config = dict(
    arch='unet',
    model='text-conditioned image diffusion model',
    dataset='rendered landscapes of hills, water and sky',
    train_examples=145000,
    image_size=48,
    horizontal_flip=True,
    conditioning='text',
    objective='v',
    cond_dim=192,
    tokenizer='word',
    vocab_size=34,
    text_encoder_width=128,
    text_encoder_layers=6,
    text_encoder_norm='layernorm',
    text_encoder_norm_position='pre',
    text_encoder_activation='gelu',
    text_encoder_mlp_ratio=2,
    text_encoder_head_dim=64,
    text_encoder_fused_qkv=False,
    text_encoder_bias='all',
    text_encoder_qk_norm=False,
    text_encoder_parallel_block=False,
    text_encoder_inner_norm=False,
    text_encoder_positions='sincos',
    cond_dropout=0.2,
    norm='groupnorm',
    activation='silu',
    weight_standardization=False,
    pixel_unshuffle=2,
    widths=[64, 64, 128],
    blocks_per_level=1,
    scale_shift_norm=False,
    attention=True,
    upsampling='nearest_conv',
    init='trunc_normal_002',
    residual_init='scaled_by_depth',
    optimizer='normuon',
    muon_scale='match_rms_adamw',
    lr=0.0039,
    momentum=0.95,
    nesterov=True,
    orthogonalizer='newton_schulz_5',
    adamw_lr_other_params=0.0026,
    grad_clip=3.0,
    ema_decay=0.99,
    steps=22100,
    batch_size=128,
    epochs=19.5,
    lr_schedule='constant',
    warmup_steps=1100,
    weight_decay=0.06,
    adamw_weight_decay_other_params=0.01,
)
Rows from block 6 of the denoiser of a small text-conditioned image diffusion model, named by matrix and row number. Rows with one number belong to one channel. Each number is 200 + 30 x the weight over its row's rms, rounded and kept within 0 to 999. All counts start at 0.
After each channel's rows are labels from the 100 images, of 14976 (inputs lightly noised), where the channel reaches its highest value: "strongest on" is what is common among them. Only what is clearly more common there than usual is listed. The data: rendered landscapes of hills, water and sky.
# convs0: first 3x3 conv (model.decb.0.0.convs.0.weight, 64x128x3x3, each kernel summed), inputs 0-31
# convs1: second 3x3 conv (model.decb.0.0.convs.1.weight, 64x64x3x3, transposed, each kernel summed), outputs 0-31

convs0.20,196,211,188,181,210,202,169,236,221,151,186,153,176,195,170,222,235,227,209,253,186,186,174,196,169,186,208,170,225,215,188,206
convs1.20,146,213,198,189,167,194,230,226,173,193,226,250,231,265,165,208,205,166,194,183,240,175,204,165,181,186,193,188,188,156,247,209
strongest on: sun or moon in view; night

convs0.11,214,175,191,236,177,196,210,205,220,212,196,184,210,147,219,217,193,181,199,234,183,219,187,147,259,213,254,215,231,191,133,208
convs1.11,244,213,193,208,237,161,227,173,180,163,111,196,187,217,263,238,201,157,184,164,241,201,262,188,203,189,162,202,201,164,187,234
strongest on: noon; terraced slopes; green hills

convs0.28,206,228,219,203,227,195,214,193,248,237,160,137,221,197,208,165,207,220,168,157,225,192,198,205,190,205,143,179,197,168,200,157
convs1.28,174,150,182,221,145,176,185,225,202,211,198,171,215,215,163,188,212,230,200,213,194,194,207,190,133,203,147,175,237,208,233,216
strongest on: red mesas; purple alien crags

convs0.43,217,195,214,172,224,174,200,190,213,224,164,216,221,256,150,259,211,245,253,223,169,222,226,209,254,206,184,208,160,243,213,214
convs1.43,238,208,224,138,137,192,235,196,155,164,175,191,212,229,229,261,159,227,193,225,191,188,237,190,201,222,187,197,221,237,217,263
strongest on: red mesas

convs0.30,171,179,171,223,177,185,158,214,239,117,213,134,78,191,258,193,217,208,214,213,213,186,195,232,158,203,241,194,211,247,232,207
convs1.30,146,203,222,158,206,138,161,181,198,194,168,183,210,178,202,204,242,172,218,185,177,190,174,201,160,155,195,262,191,216,177,224
strongest on: sunset

convs0.59,158,205,169,246,193,196,187,220,183,159,225,205,153,120,196,213,193,179,157,186,199,194,191,213,180,221,175,181,195,213,209,230
convs1.59,222,189,208,181,178,186,192,222,176,192,221,191,194,229,204,215,148,197,178,197,268,204,183,230,195,147,213,171,219,222,146,258
strongest on: red mesas

convs0.56,226,218,228,213,224,177,182,201,191,271,154,248,192,284,199,208,206,230,227,227,176,227,150,215,186,216,185,209,204,198,196,202
convs1.56,208,181,227,166,204,212,250,238,201,177,272,256,263,192,232,186,212,247,248,169,144,226,252,196,210,197,193,205,240,218,167,208
strongest on: night

convs0.15,169,181,171,248,195,209,218,224,191,176,199,238,223,292,187,180,180,201,191,180,189,157,148,179,217,158,212,198,181,145,188,170
convs1.15,169,231,179,231,174,213,183,157,191,155,153,268,190,179,179,159,208,231,189,199,216,190,225,191,145,211,195,212,232,235,199,172
strongest on: night; sun or moon in view

convs0.18,243,215,248,177,214,192,221,221,232,263,180,208,192,202,180,179,161,195,203,155,225,241,193,196,251,206,129,193,232,236,151,207
convs1.18,213,204,182,164,204,192,144,237,204,188,249,167,230,176,196,203,214,206,183,174,246,205,230,196,213,213,204,217,214,166,261,190
strongest on: sunset

convs0.16,185,183,180,209,180,155,208,190,162,159,165,162,214,203,216,254,199,194,193,210,209,173,223,178,183,206,251,212,174,186,195,190
convs1.16,210,183,210,182,169,206,218,234,213,201,224,268,183,200,148,200,204,174,165,197,192,191,234,219,185,224,159,155,236,182,169,237
strongest on: red mesas; sun or moon in view

convs0.63,217,213,196,193,217,213,168,203,172,229,172,208,281,177,174,190,204,204,184,186,213,177,163,183,158,193,220,202,217,167,202,175
convs1.63,234,200,270,245,246,206,183,175,213,203,239,218,195,198,181,237,216,213,225,214,177,207,190,236,242,232,231,236,208,201,265,179
strongest on: sun or moon in view; sunset

convs0.29,200,183,176,205,192,195,224,197,173,179,210,219,208,205,185,179,198,216,209,191,214,185,235,188,261,172,223,201,195,156,179,171
convs1.29,192,216,209,157,195,218,168,184,198,230,245,216,222,244,208,203,266,156,204,192,162,244,204,154,207,198,214,201,178,243,142,261
strongest on: purple alien crags; sunset

convs0.25,201,208,195,192,212,182,191,198,189,196,167,231,220,127,169,228,194,202,232,183,201,231,164,186,170,219,188,209,201,214,224,211
convs1.25,203,227,250,176,196,186,220,240,222,150,192,174,273,183,209,238,153,212,175,261,223,217,205,230,237,279,240,161,177,184,235,174
strongest on: noon; green hills; terraced slopes

convs0.54,186,200,200,215,185,199,185,202,140,172,203,199,194,176,159,257,179,184,162,179,226,168,231,204,190,198,212,223,195,167,169,185
convs1.54,239,161,252,196,201,170,229,190,206,222,168,224,170,209,215,212,207,173,196,168,173,221,218,193,202,179,125,164,174,195,246,148
strongest on: noon; terraced slopes

convs0.2,201,220,211,187,210,212,211,194,133,224,190,180,199,227,182,214,194,210,201,199,205,190,204,187,214,205,216,214,203,191,191,202
convs1.2,213,214,161,219,176,206,139,185,198,212,212,258,199,204,259,258,215,177,188,202,185,195,207,210,214,205,256,194,194,200,154,245
strongest on: red mesas; sunset

convs0.27,203,186,202,184,159,224,226,213,206,216,177,214,193,87,198,164,174,208,213,194,177,170,185,156,204,156,183,188,167,184,231,190
convs1.27,145,222,218,213,161,218,187,201,128,194,190,170,169,200,220,133,173,174,142,188,130,202,208,172,180,206,189,176,207,150,162,201
strongest on: sun or moon in view; sunset

convs0.0,210,203,207,190,198,257,207,241,236,191,187,186,182,176,224,82,185,205,192,171,206,171,190,175,215,204,178,201,192,219,170,214
convs1.0,154,165,233,220,184,218,164,129,193,183,225,188,242,272,220,163,154,141,201,197,236,174,246,207,187,192,181,272,233,198,224,179
strongest on: sunset

convs0.34,247,192,217,233,209,193,230,193,236,105,178,191,182,179,223,193,202,221,226,228,189,215,201,227,215,185,187,179,249,174,202,207
convs1.34,216,282,200,195,177,151,210,147,207,211,216,214,123,248,266,204,176,193,226,209,200,204,208,185,210,209,173,217,186,213,199,156
strongest on: noon

convs0.21,189,157,170,204,155,183,211,225,121,159,167,210,202,224,223,198,168,187,200,198,238,152,168,212,178,181,176,209,199,190,193,183
convs1.21,195,238,168,205,185,238,166,210,199,163,221,185,220,183,217,195,194,189,217,192,172,209,237,185,208,240,157,187,192,183,107,199
strongest on: sun or moon in view; night

convs0.37,218,205,202,173,199,208,212,207,169,178,198,135,190,181,240,255,151,187,193,130,208,178,181,162,260,210,169,185,193,192,164,193
convs1.37,261,165,255,227,206,214,160,191,242,187,175,206,202,201,248,238,182,161,227,211,199,197,218,188,210,193,193,163,216,196,172,228
strongest on: red mesas

convs0.17,215,187,234,187,235,201,171,223,247,211,163,173,192,225,236,168,207,195,181,224,211,178,194,179,210,189,177,196,208,172,202,172
convs1.17,198,242,159,236,207,240,207,186,219,227,206,198,227,150,167,173,249,184,143,227,183,192,230,209,236,202,192,196,196,160,228,178
strongest on: night; terraced slopes; green hills

convs0.24,206,208,205,207,206,198,167,232,228,170,215,190,231,254,223,169,171,196,202,168,195,190,123,188,171,202,221,211,212,167,168,161
convs1.24,175,203,207,215,185,180,223,253,205,195,216,200,233,298,200,197,256,227,216,184,194,155,176,196,232,230,228,220,166,239,242,185
strongest on: sun or moon in view; sunset

convs0.6,201,209,204,217,187,157,205,187,190,133,227,236,214,213,194,108,196,200,214,190,216,193,215,229,206,188,216,186,203,173,172,174
convs1.6,148,229,165,147,198,200,131,225,189,206,271,246,165,208,224,193,244,205,212,213,117,234,204,208,201,183,160,197,179,166,155,218
strongest on: sun or moon in view; night

convs0.19,172,172,206,223,167,183,198,223,254,211,166,170,175,156,237,162,189,212,202,201,214,184,137,172,197,205,187,205,202,221,153,198
convs1.19,224,244,180,217,210,209,134,189,210,210,222,187,207,178,239,208,194,178,170,190,188,224,169,213,242,233,188,199,180,235,163,221
strongest on: water; noon; purple alien crags

convs0.50,195,162,173,169,190,181,204,234,172,113,202,76,113,213,259,286,189,193,177,212,242,184,199,210,185,178,216,203,213,185,189,169
convs1.50,218,241,241,185,186,250,182,188,190,237,163,182,192,217,187,217,150,160,145,221,193,202,197,182,215,235,195,208,148,165,260,234
strongest on: high relief; overcast; dark volcanic rock

convs0.12,207,200,208,171,198,164,164,179,220,191,142,155,192,218,212,193,171,173,154,197,229,206,161,216,176,181,145,202,245,195,215,205
convs1.12,225,228,221,191,152,204,171,193,283,193,245,241,207,231,185,187,234,262,161,174,229,204,163,206,192,168,194,225,250,245,218,195
strongest on: noon

convs0.40,184,185,179,202,204,198,220,215,144,255,213,224,230,109,186,174,205,199,165,211,204,183,226,197,258,192,202,202,210,171,177,171
convs1.40,246,215,221,209,208,228,203,218,206,230,207,169,208,114,199,180,136,207,218,201,241,192,223,194,235,203,224,248,199,232,188,193
strongest on: clouds; sunset

convs0.42,204,218,197,181,232,217,183,184,156,120,228,237,217,194,169,215,203,195,204,193,196,186,227,211,206,196,186,198,191,223,196,189
convs1.42,241,175,176,240,183,191,210,195,211,176,183,229,161,214,210,191,199,205,199,229,177,188,216,231,166,221,188,240,127,208,228,226
strongest on: snowy peaks; red mesas

convs0.35,174,204,181,212,197,208,186,203,158,168,219,198,249,172,209,120,180,201,175,186,211,160,168,182,228,197,188,199,201,164,172,200
convs1.35,193,169,192,185,220,132,177,203,222,193,213,156,220,152,240,167,252,235,216,177,197,205,193,227,146,195,239,251,231,231,199,222
strongest on: water; noon; desert dunes

convs0.60,233,195,224,205,219,201,198,216,200,197,173,136,209,190,185,207,174,182,162,222,232,216,170,185,161,228,202,192,181,208,162,209
convs1.60,205,154,162,204,157,242,175,197,180,183,182,249,153,209,119,225,160,181,169,214,217,216,216,234,219,217,176,151,212,143,219,195
strongest on: red mesas

convs0.62,192,210,194,207,188,183,190,197,160,153,198,233,198,137,159,134,216,214,233,226,208,218,169,217,153,200,219,204,192,167,233,189
convs1.62,183,197,225,208,219,226,244,173,241,199,162,208,181,156,216,216,198,212,231,217,177,207,213,209,213,245,177,140,201,173,234,192
strongest on: green hills; purple alien crags

convs0.9,164,193,188,193,195,177,213,180,175,151,218,185,222,67,209,193,176,210,209,178,186,174,222,170,189,166,149,185,215,215,142,201
convs1.9,231,231,224,190,149,204,206,201,195,232,192,181,189,196,254,222,171,164,242,218,246,218,222,166,280,243,214,195,195,144,240,192
strongest on: purple alien crags; sunset

convs0.41,181,163,175,168,192,166,192,176,194,191,155,108,249,194,210,192,214,247,199,217,196,213,230,225,254,152,206,205,214,184,186,178
convs1.41,173,166,253,180,161,126,207,200,184,156,199,204,209,235,190,201,201,200,198,159,176,184,231,209,153,192,244,151,168,232,179,210
strongest on: night; sun or moon in view

convs0.3,210,201,199,230,212,219,185,192,150,199,213,201,218,255,189,232,174,187,219,177,215,178,174,205,201,207,232,204,193,222,200,237
convs1.3,234,175,240,153,205,188,219,218,226,213,214,219,203,182,202,234,185,216,182,194,240,201,217,232,168,188,187,235,202,175,218,133
strongest on: sunset; purple alien crags

convs0.48,213,202,193,188,216,212,178,237,219,217,206,222,184,219,176,195,220,190,210,241,193,246,234,204,224,216,256,192,167,190,201,211
convs1.48,209,228,203,202,201,233,204,205,231,223,197,209,204,224,183,200,189,183,153,225,157,199,237,156,242,230,173,189,175,144,136,223
strongest on: water; noon; dark volcanic rock

convs0.8,203,206,225,219,203,230,179,177,229,174,181,259,190,174,221,208,191,198,188,227,179,231,156,186,181,211,190,185,219,202,176,207
convs1.8,237,226,175,166,149,186,251,174,197,212,200,183,233,161,175,181,205,176,188,185,240,217,184,147,165,219,245,238,190,194,207,200
strongest on: sun or moon in view; snowy peaks

convs0.39,248,205,245,161,216,190,208,181,201,143,236,177,192,270,214,177,215,233,226,206,179,209,207,210,211,226,129,186,193,250,216,229
convs1.39,157,266,198,202,251,244,206,178,160,231,204,228,182,189,235,163,232,181,205,203,188,190,164,186,181,182,219,252,151,176,234,203
strongest on: snowy peaks

convs0.32,203,206,178,194,198,214,184,258,167,103,241,224,232,113,233,162,193,174,188,199,246,171,204,178,171,185,215,229,241,159,177,145
convs1.32,233,222,181,206,212,163,139,228,200,194,185,218,192,196,196,215,210,182,242,178,186,202,164,211,231,245,172,205,178,175,165,200
strongest on: night; clouds

convs0.53,176,193,188,165,186,195,192,235,161,263,156,179,148,243,202,153,177,211,179,175,186,155,194,177,249,181,187,216,246,201,153,206
convs1.53,169,209,139,203,239,187,167,231,204,204,204,197,189,185,227,208,190,267,215,197,216,196,191,227,161,117,250,197,174,204,156,196
strongest on: clouds; overcast; desert dunes

convs0.23,212,192,231,185,214,216,179,188,172,259,141,200,146,142,215,218,202,202,191,204,217,242,181,241,193,210,168,213,215,230,215,215
convs1.23,194,219,241,203,252,202,194,267,184,190,192,221,246,213,150,221,246,186,206,212,200,180,201,187,173,215,284,229,202,155,217,248
strongest on: sun or moon in view

convs0.22,157,176,173,246,162,196,203,207,207,224,161,246,267,214,202,191,192,192,213,216,168,204,220,218,254,177,178,192,174,186,183,216
convs1.22,207,177,165,209,189,183,192,186,205,125,193,234,223,186,170,154,208,215,142,149,208,154,173,190,218,157,253,178,233,266,184,179
strongest on: sun or moon in view; sunset

convs0.57,200,169,178,210,184,185,177,230,199,174,205,221,169,210,190,260,202,205,203,222,175,176,147,210,190,212,163,252,236,204,197,239
convs1.57,219,206,152,255,186,179,215,246,173,171,251,249,210,191,200,243,190,209,218,173,192,181,198,240,201,222,145,236,214,207,188,216
strongest on: night; sun or moon in view; snowy peaks

convs0.52,210,203,229,205,210,203,228,173,186,257,230,205,192,79,226,180,198,213,169,178,183,191,176,183,213,224,152,195,213,194,210,198
convs1.52,200,173,247,241,145,222,227,234,224,222,156,203,152,180,163,179,179,169,278,215,244,201,199,232,182,220,229,229,254,209,169,145
strongest on: sun or moon in view; night

convs0.55,182,187,193,191,184,161,188,184,180,127,187,227,250,185,207,154,226,262,217,236,159,174,189,230,196,198,221,213,184,191,195,201
convs1.55,192,231,215,251,240,222,203,168,200,216,216,193,215,230,235,215,163,159,249,253,266,178,230,147,216,268,141,190,224,189,185,156
strongest on: sun or moon in view; night

convs0.46,173,191,167,194,172,187,186,186,75,232,113,179,269,130,118,193,193,196,226,220,215,154,221,184,197,151,217,262,216,161,194,159
convs1.46,213,167,191,216,221,227,228,222,219,255,155,175,252,191,211,188,217,204,210,202,251,196,236,216,253,251,211,191,222,155,203,209
strongest on: sunset; clouds; sun or moon in view

convs0.51,165,221,167,199,182,200,171,207,148,217,90,234,228,147,214,228,138,188,154,186,188,156,177,214,232,194,190,214,211,157,166,182
convs1.51,221,147,189,248,151,235,240,185,188,168,163,212,207,203,180,188,206,251,150,192,185,178,205,168,154,202,222,205,214,243,203,183
strongest on: sunset

convs0.26,222,187,215,195,227,204,141,216,202,212,196,220,204,296,189,164,231,244,186,217,164,180,209,164,162,188,201,226,204,207,218,187
convs1.26,179,185,150,191,158,179,207,253,224,207,208,231,192,222,189,220,176,276,202,242,230,186,245,212,198,245,183,199,195,171,226,149
strongest on: noon; snowy peaks

convs0.5,203,200,213,196,193,239,187,216,123,234,218,233,191,133,185,187,170,201,221,193,198,185,185,197,152,184,231,195,175,159,185,176
convs1.5,215,186,237,182,198,193,212,192,233,227,231,190,205,177,182,214,149,199,241,238,201,244,193,167,260,168,240,221,197,205,260,244
strongest on: sun or moon in view; sunset

convs0.47,202,182,202,233,205,223,195,196,193,227,239,255,194,187,216,203,226,248,208,207,185,258,188,213,182,207,217,210,227,215,179,194
convs1.47,192,202,156,209,248,239,237,226,200,232,199,193,200,150,210,186,194,236,185,155,222,125,151,168,226,219,208,250,192,208,197,185
strongest on: clouds

convs0.31,228,221,207,184,216,172,203,175,170,172,197,267,210,166,154,187,170,168,242,168,206,181,211,192,228,194,159,201,207,206,208,180
convs1.31,168,166,168,254,218,232,193,231,179,248,183,221,171,197,163,188,232,222,170,234,240,221,197,171,209,205,199,221,226,187,276,210
strongest on: sunset; red mesas

convs0.49,239,219,218,175,214,181,234,184,223,239,160,209,215,215,162,247,189,192,195,195,199,219,191,203,259,184,185,205,213,150,231,191
convs1.49,247,216,213,226,180,203,164,189,207,261,221,152,193,194,197,224,163,222,248,246,174,208,253,198,217,173,195,195,176,203,201,278
strongest on: red mesas

convs0.44,181,204,208,203,204,199,183,191,184,196,218,229,234,147,169,212,196,184,193,227,204,245,217,180,150,208,245,221,227,186,191,186
convs1.44,235,184,185,243,205,231,227,188,198,242,231,203,167,224,261,178,222,166,252,110,187,172,184,174,191,158,184,217,184,195,167,233
strongest on: purple alien crags